config.toml
horizontal_flip = false
cond_dim = 128
norm = "layernorm"
fused_qkv = true
positions = "learned"
muon_scale = "spectral"
steps = 9300
Rows from block 2, named by matrix and row number. Each number is 500 + 25 x the weight over its row's rms, rounded and kept within 0 to 999. All counts start at 0. Numbers have three digits each. After the name is the row's rms in percent of the matrix's.
# ada: adaLN modulation (shift, scale and gate of each sublayer stacked) (model.blocks.2.ada.weight, 2304x128), inputs 64-127
ada.941 077:495528493515502555502513505595505511549506465515517519524557447493515481478494531476506521514514530499479532511466498496519508531497513509503482524514520502544499569531492517498503490469522498
ada.942 081:488488482518479504510510498418515504453522516498504518459475526517485524491483524510528518508495501516492458483495522498445524515499477513473487514480529466492491454549519573511513480501441475
ada.943 048:460533486496464486450509494505495499551512491528448488507556508496531518488552519539537514507502501505471485463484528487506516523527496527508475511526501503531496469513493547523514516506507499
ada.944 052:495431505479490431511499520494517496539528508549515502535504482470507485503495497474453441526508514497504502523479471502560498516501480478495496521454502503470478525481496455503440491516513465
ada.945 111:535495499501476462548533474479492503537544472494564491524465530513489521499482469483516529524494510504528529470529493487547491456520511497488514507492509489501515519464474577466467502503551508
ada.946 081:519499507495466507484489497460514509483500480505538478454530474504509469480532489494495542543523481523492490477443507458456459475493508457499517504488510457540497524539515487518504493474486512
ada.947 102:527487501476529532516465494526512519528522529495500535486524472519525488505486450512449469512515516496504507536471482488539509485516520578509502501515499536470493537501492468547476470483533527
ada.948 089:500478487493542530542463519535512506461494511493515497461415512502504471503505531534486481483519495520512498468525493508468480491495494488509495504485536528465489476477482462486524477528471429
ada.949 076:481489504473533491505525493465517489551522516506477496494451517526486512515484489511493506472472510495508497469486527506553499487498448548492479482495502521509487517491482443517475548525462448
ada.950 054:471493498519537521496460495486497490518482527510435511506512552516539496493497514499505468500537490486461492474462508496470531527505451477519471483491484497527490492482546549495512486489476471
ada.951 108:500506529490517515522527483439519484507506508506487499551493508554481544553490510465546555497512525507483504506472474515484504489503529486511505496488496503517525494500514490517482527502495527
ada.952 071:487514470533494461489476466428494499494522485493551497483493486522519482479539492507501483526499492494523531480479481456476471494494509490491522540502517490463499467530483528538494511484530547
ada.953 089:495527512509516426484502506495516503431514520500492515495548499507463496490480558493450478492495503499472460455509502515516521510482501493516509484508479513438485518475529505483515495519477465
ada.954 052:484481500512506512549509478508501475548504522433496523510521494513506518513475537419497496495519504521514496535517509471535495496488472500476531523490498502508513491451504540518489539491467517
ada.955 115:482500525517490485495495505477510487493489502545476514500492500507509541507527464498513527510519498541470484536500518496489508520508509508504511502524515478534528496541504607519509528499500522
ada.956 072:523492540511535539461485467509505498523490516526497502544514538501481481480483458461496480498514514503468515486500540489489520495498501520492502494454489493533533483497522518514512517488548521
ada.957 090:508499513499456434499505504412499489486495490561457504514511524493522499458483505482502467485525517499491498504459463507502499506508513476524499508490516510524504451514449430494520464504472530
ada.958 067:535506474476456474511452501490482488527483462488563486511483478454491494513488486476495437490500502499481502514502535502538484487521481482490509516474483511495482535485478487470450506498541540
ada.959 118:498509484490506564515504493484494503493490525490460523515407498468511506479495465491482463526503500490521476489557469522468534515491495525499466493493493501501500553506467468477495462467466467
ada.960 068:518521508481473460462433511514484527480492491506491485505539494481504439512480511461489470522517497482515499527448508488532483449483514466500487508492502529486500560480486505456494431526475481
ada.961 072:494547478501536517492547486508504501555518489509502505475505503491492479479523505477538544477497504489476532501434523509465498476471490488475519501508530530533533509485540471521499512505534436
ada.962 087:498532480499472535539485480492509509479500473495454494543521479503510477504472452496533469514504491458503490483433515506510511499478477522510518500498515509489519554475497440501455460518467517
ada.963 064:509500460457478485437498526501509505495503465520524513492466455559517474462515485493430462469510495482516531435491472528507466524530542488496496510493505534497506524475483512456486514514492488
ada.964 057:517485484469474506537457515542497504562512445499476476500534485510518510492505514488497505498513507482536494551485512500510496530510487518503497477521524468490482501467493550521507450484486509
ada.965 105:509505497519474534467488519461496501499514493482504506486589502528479506495502563493485516516499501485492472450460484499503499520499510472498506475532509515567493540496523523455508519523489531
ada.966 111:514492464492474432414509508455488506499512505524546497473521503511520481488536488499483487515521518494503516531494493484506488479515529503489519516525501501450497471548519561467497472469522528
ada.967 079:506478447498476496506520526506478520509500483517498506518491465509508434491471462480498551526502507477500529528479546483512458513500516489505515512478484510559512516473497557491485485454543503
ada.968 180:461514491474495468421514519438497494458481496495489505513437527483494527487501512525495462503492493503489479388593501506469497510483472510490485489486510502515484482520492519476505504507486541
ada.969 077:516527487535524491515523484471539508509549502495532486458497504551489515502529462497518582515521495516516515558484495493508511481501522492484504497523521496566492472504503510539482529507513444
ada.970 048:504478484485464458538475494491463509505497458513540532484494478487519497489490498498499412481518525541487516493456510482496480485520519478503502507486497545477548518503483460476488497506521502
ada.971 067:507493474512461467534490514532528510499517472511487488509519430503521456495512484493505462480524474471513484412461522495556512497522518504545499498482497501512490523485504553488519476484516504
ada.972 110:520481516511511494517490496514484508501497497493533519557553496504522471503512496487451518519526499502495532579504503502560483506502540485506493516480483496524499552524493544494522496501587566
ada.973 083:520488470485508508506517493565540523568525510527533478467452489452505476504533508503521489505505515506504512457525478500530523527501522497488525528520520527482522498523470466467511425499540545
ada.974 078:545482477491515468524472523485493504537516503516556488517541439506484452508534468512450495519510483481511497514492516517546510515533529499467531540505472501480508448522479486465497473476515495
ada.975 105:492495487488491451567506512478504507509515489492519501561472519491496533487529508519539556485496497507495509533525495523505500503519520510503516507539482530473503448503528527516503525501559471
ada.976 096:494525478517475529491500484518506501587487520507497503510493425512471498536515511507463444496515520486464494489494521484513501540512513476500500514496491467521492539499506554492520470482498496
ada.977 097:474494477510503497502486518485507506498505498509475497436535438505537478473516513539488488494518488497498475488465500509440499532476471505505494492534499511502503474502488411473496468505451446
ada.978 089:495479509486541509485479479449508507526510497469521492490488500504514492499468490514506504533510507508516486502486505505517518512494514535503501469515495512520519529506485526523490552494505561
ada.979 096:496485452479518551597505515430490496513499489477550497535480512466502488499508489498492453527496519481489529458511485511495490501498533456488505516519488502499495557493486515461475485490546474
ada.980 060:500501519501480462463501499541517514485511534483501508472525533479476487490493529501557557511494496530493457500513505504455509486537487540489477502535479499521506477546500494525504486537461493
ada.981 129:516499527493516493485546495549482518511533483474526496512487507488525539493514479539493560507476520516524541475494521497534500494502515495504511535518478500471520486505512614528489443509561526
ada.982 093:519486480475502541604491478512522490475508504489559503517499461502481487520486494483488511473472505508498513524519456506543505498519555474500527507484497492471499501488518533485524483516521503
ada.983 091:491485517489455493472462502497490500508492494485475485518459438485484474486512534485519494513499471473508471531499477507506506532479487498504507469522500499475478519481483538477491483486460472
ada.984 100:488534517519523454547515479535484477523493497479509492501542551525474539500482511473538491507475482474484533461492472515501490494465508482494500484488539540487507563495485489505496564515556518
ada.985 064:470474494493517556488516495470470473524520474506510486496444517481483508525475535519489471513524526514488503439537505473454480478501491504503492479529546496487513519525454413476477518494473449
ada.986 096:499498455507500508565473521444477509524525471503496485475466472493531476501497473494494473469496509527524496522609487505557495497505490484506481526510470502499493545488519521434493512517524474
ada.987 061:509477492498459502522443526502500527543516469497515485490469482450545474494492514477439460485503511467498485523510465489523488520518553455548491493489488513503505536487541563475515440498468494
ada.988 101:493519517508492469565516505504529515526499507513501497523552529539504484463533487510553482506507473478498498460485493512458491503491475542505513504503490474450501480511478510465528557511479406
ada.989 078:476549535535513491528528460464520482523497515476528517509495464488442536536480508485538525500498509484483481518458507481492531475504488524490499486503490510480509517475474430494466535487474438
ada.990 089:515489457507494552506509512528480502455520482481508511518515534475509502513534477532495458484511506487541519524573491521560506476504532477499516521529461472482497496554518600470508493514497523
ada.991 123:467503534510510450472516487504493492493486534518501515452485421506482541512489474508512487495481486531495474465514487513536516487503473471494484489484524504482463480491461508504506518506476488
ada.992 072:471512485487528508544539481534547511545501515495496495532477502508478472528525502537473543509493476480494490477529485489513505513495464489505508455492505505589472436511500538563488539494501477
ada.993 047:488498478465494487518517523491530516481489461492518500487453483515452467479507531518489544492480481507451513482526428507475464503530535470543482485458491476499495512476499512465515479482490512
ada.994 038:505504534487529571481519515493461530540517535493518491512514515525471519452503538523499543509508482485496486524512484497530487496471497496514466520509506477516458465483460532503490478483487504
ada.995 074:497515491491490514560556489546512509489520523458524496532579522522466520504522509481510511510517514486512490522451517486506493494504516516476515469549518503506497509523539599478474540505484500
ada.996 073:529534455485485496508445517542467495509521493501525497531538488500498478466502505509514537536494497494507540524545458508516493462473517537498511536507502477473516542532510500466467536491543532
ada.997 054:507444541482509489471503519470530510526463519501463525436488497498449499536544519533511522495506478509463496461446500514486493486489499503494535528492469526436490448491508437522510525478520481
ada.998 087:487515462491508453541492502493487513452512505512476481436508474501531510491515534536498521516517482499539462492489524517468514529506473454496512498534515499460502483479476539510512467515462422
ada.999 072:497482506501475490457505486473476494514480445519510511482418511463467509486459481469470467515501497482475523502580512500468481506498484512490490491466488498496510519470533494509482486503504480
ada.1000 074:505524536503526521501507500404494496481515517499512506501448480505494530506492473484514505514459500540513476449495490508389505489498503477504528484489496521472518507464524457523511566510522481
ada.1001 082:489494495530474434499470505479499488410504486504488491477518468526482482497506531496489542498465486499486491465454494500438486469526527527526502518517484481473472501526534386460509481494500486
ada.1002 103:473533550494505502509538480511472498549491506492528479508479555529485525516515509542512524491499483503506491437516486508535509495520503503506482489515506489535464475521522497533501525503492489
ada.1003 126:518512499493480553520475476546481515500521492517496495480475485480511501466547496512491423502516512485522522480472492467533531515500522515497518515534524483507508566512461568498477474480508493
ada.1004 068:464482485498495501431478506492514480491446493528447513506482502450486505494517501539448513500529490500504462501520489490469497538506493449530488498507511495516488465517514474490533426527439494
ada.1005 058:524521526516520530514484492535480484471486437511516528492545471454555475492477480506453508492500512472496527544515481494497472545487488487459486507510497533534498495505491486519521507466513513
ada.1006 047:495494463497507492463549485479509499479530579444481497460471498505481494496521464457551499516463465482521503492543518500440540498463502489484488511516496514491447506465492518482490528474509525
ada.1007 077:472490497478537509409491508504484484478504518458492503510501530521498518483486505506516494537494492480503493581544500495408519509510466501498489488503516462498472520522522560486533516520470522
ada.1008 093:497524550494501540344533502540527512474513507493449531513497529499488530516483515524513513476487500514492474488488501526515513505506501484495471501515512521530485477484502523466481524515510570
ada.1009 088:484552530499469488504533479485522472461491511494492502498505489537484495520505504502530555469496500474487470508541501521490520525489487531481491473508518493522473538480482563501484522506471510
ada.1010 097:518478471476522498548520508488506527512529513510523522558466530506493508502492501486506509503497513486510525481529473531513493484503524497492512499507488516486487526511452499462489505487537493
ada.1011 120:487509514483520504518473508486508487510481511508480468512470535491486452474491516469451457493493484507501464447521476527558511528487461496514499483471502537459498477475482542470507466515424415
ada.1012 107:469517486508505512481520478488484483521476505501487485509474511526450474515502504525541520478505500513491462426511459521497481501501475479512490466485517491465508463468521512497516538499455502
ada.1013 098:494503471509474475395453499508486506489512453498496498518528462489488492495476506442494432512502489492525503533462473495539498517503491483498471505473493490523495481473479549481501482497487573
ada.1014 120:491500545499505504546491500527520493529482567519498512495424485525506558484499491479494505467505491488481515425496517508505511496509509516501509490488485472477502498484499518465506534483512434
ada.1015 064:501494512485531503510551503486490492523510474464536492478508523513503560503487524522497525502471498494508500515490499507490513488468533498503502499489514531475477471488464513530488555509499471
ada.1016 064:490482539520494484503520475523498520513497540519482479459503515494481499489497533518508503518484524514495489552550523535517492527478502546523500543549492504528502437465510540529516534499479461
ada.1017 075:529500491497460568528466511485485503484514502508480480516501447474491450494477483511502446507494508490495482508471527483461506492494486499507504494480523504495484494486495387508491466521513464
ada.1018 158:494490484495494508502523507517503517538526499495519507522508513491529482483544478563487483520511500518545536562503489488518475519494511478494502524553503473489477526547505527459488474485559577
ada.1019 073:454480481484518477471493520442473503459471477504452501487478475493486499481482496472490453490510454499484453431522505514529512498475490489521508449493496490512484466484494501503490491490440477
ada.1020 091:491508477503498503524534515570496530461511506493519514532522536465492482492547515527485479508519502476521489444490506500521499496498475485501506506524514504474493485563494567452502432492497519
ada.1021 073:490524571519512446531516504525507504516484520495529494527546539500485536525518524501528538455520513514475497509440522503546509515516527507487530497499500524524515516504504527544488553513506474
ada.1022 053:499484531497454551463505515488495498468498516446571518522507513476545519488515470483502515535468497509504500501479474491489511521471537480503482524518491504521463537507487454503494493512503500
ada.1023 062:508495471536504498499434528447531486505500517507507487517530472505509430493511510459499494460497490524502477504501481523520453526485518459546524506463500521518495472495466538430513465476467533
ada.1024 097:481492532505491494491463494519522499512490494501476505479532476464483508511529529524507525481493496520489467487447507506470509534469486479500476493501523525550476467497531490489506578495483423
ada.1025 072:515484586498477504452506502465510479534496504492470495471466517510489550521490501474501503468503513491497502495473464503467522553518494498494513484472496487526519454472505455544545557524483498
ada.1026 099:491508467495534426466511455509488493501514556478514498493487484520469525486467494478539502527484497511515492480449514505498522482477481496507485486506531477493500486488494508536475486485502459
ada.1027 085:478520528514518510481516492448486475488470489497497522475465457523520485507518517522495425496506493532472466503479505508471515498477473500506469474463541479465493528526511482504529469501445490
ada.1028 049:506508498491502519479505480481470492488528487425539534508511476458492497502489530502523492522485492490545523548482498475513521488499481487452488539495458516496501489527527555482501486526516491
ada.1029 092:504523489494496494468486487436497508449493487473504493565435536521499563497496530496472585518489509527512496528535510520493523476505481493500483498512513498497485482517533539526470549485501499
ada.1030 109:498508497517485471553500508552497520490478445507477511534491477499513444481497505505501543501520485508504467484522507506476495513486474524489486491499518474547488499522480526507497468484457439
ada.1031 091:490521475525491454442502519484496503482512489493488519501560513516516568493496538497559548519501497491512470535430480463484535501501521550508504513518520472494492473505517492536472546506505489
ada.1032 075:517492494488470503525495500465490528506507483481520505525512494488485487506523504494502477480484499469530512502481488509477478477519552470515505504512452480469514554509508408505466481490530505
ada.1033 051:500486482507486476487536492481472511534495474489506494487531522490490462506522490438493464526507479520495516492486482483528529512512543511499482528500497484480524502474551471483450480494558545
ada.1034 086:485511520518480530437510525456527503486495492514482491538469467491498494499482487485505492461506510500482472483520497499435490512501508487519491504523495466472497495511469360478467491502461469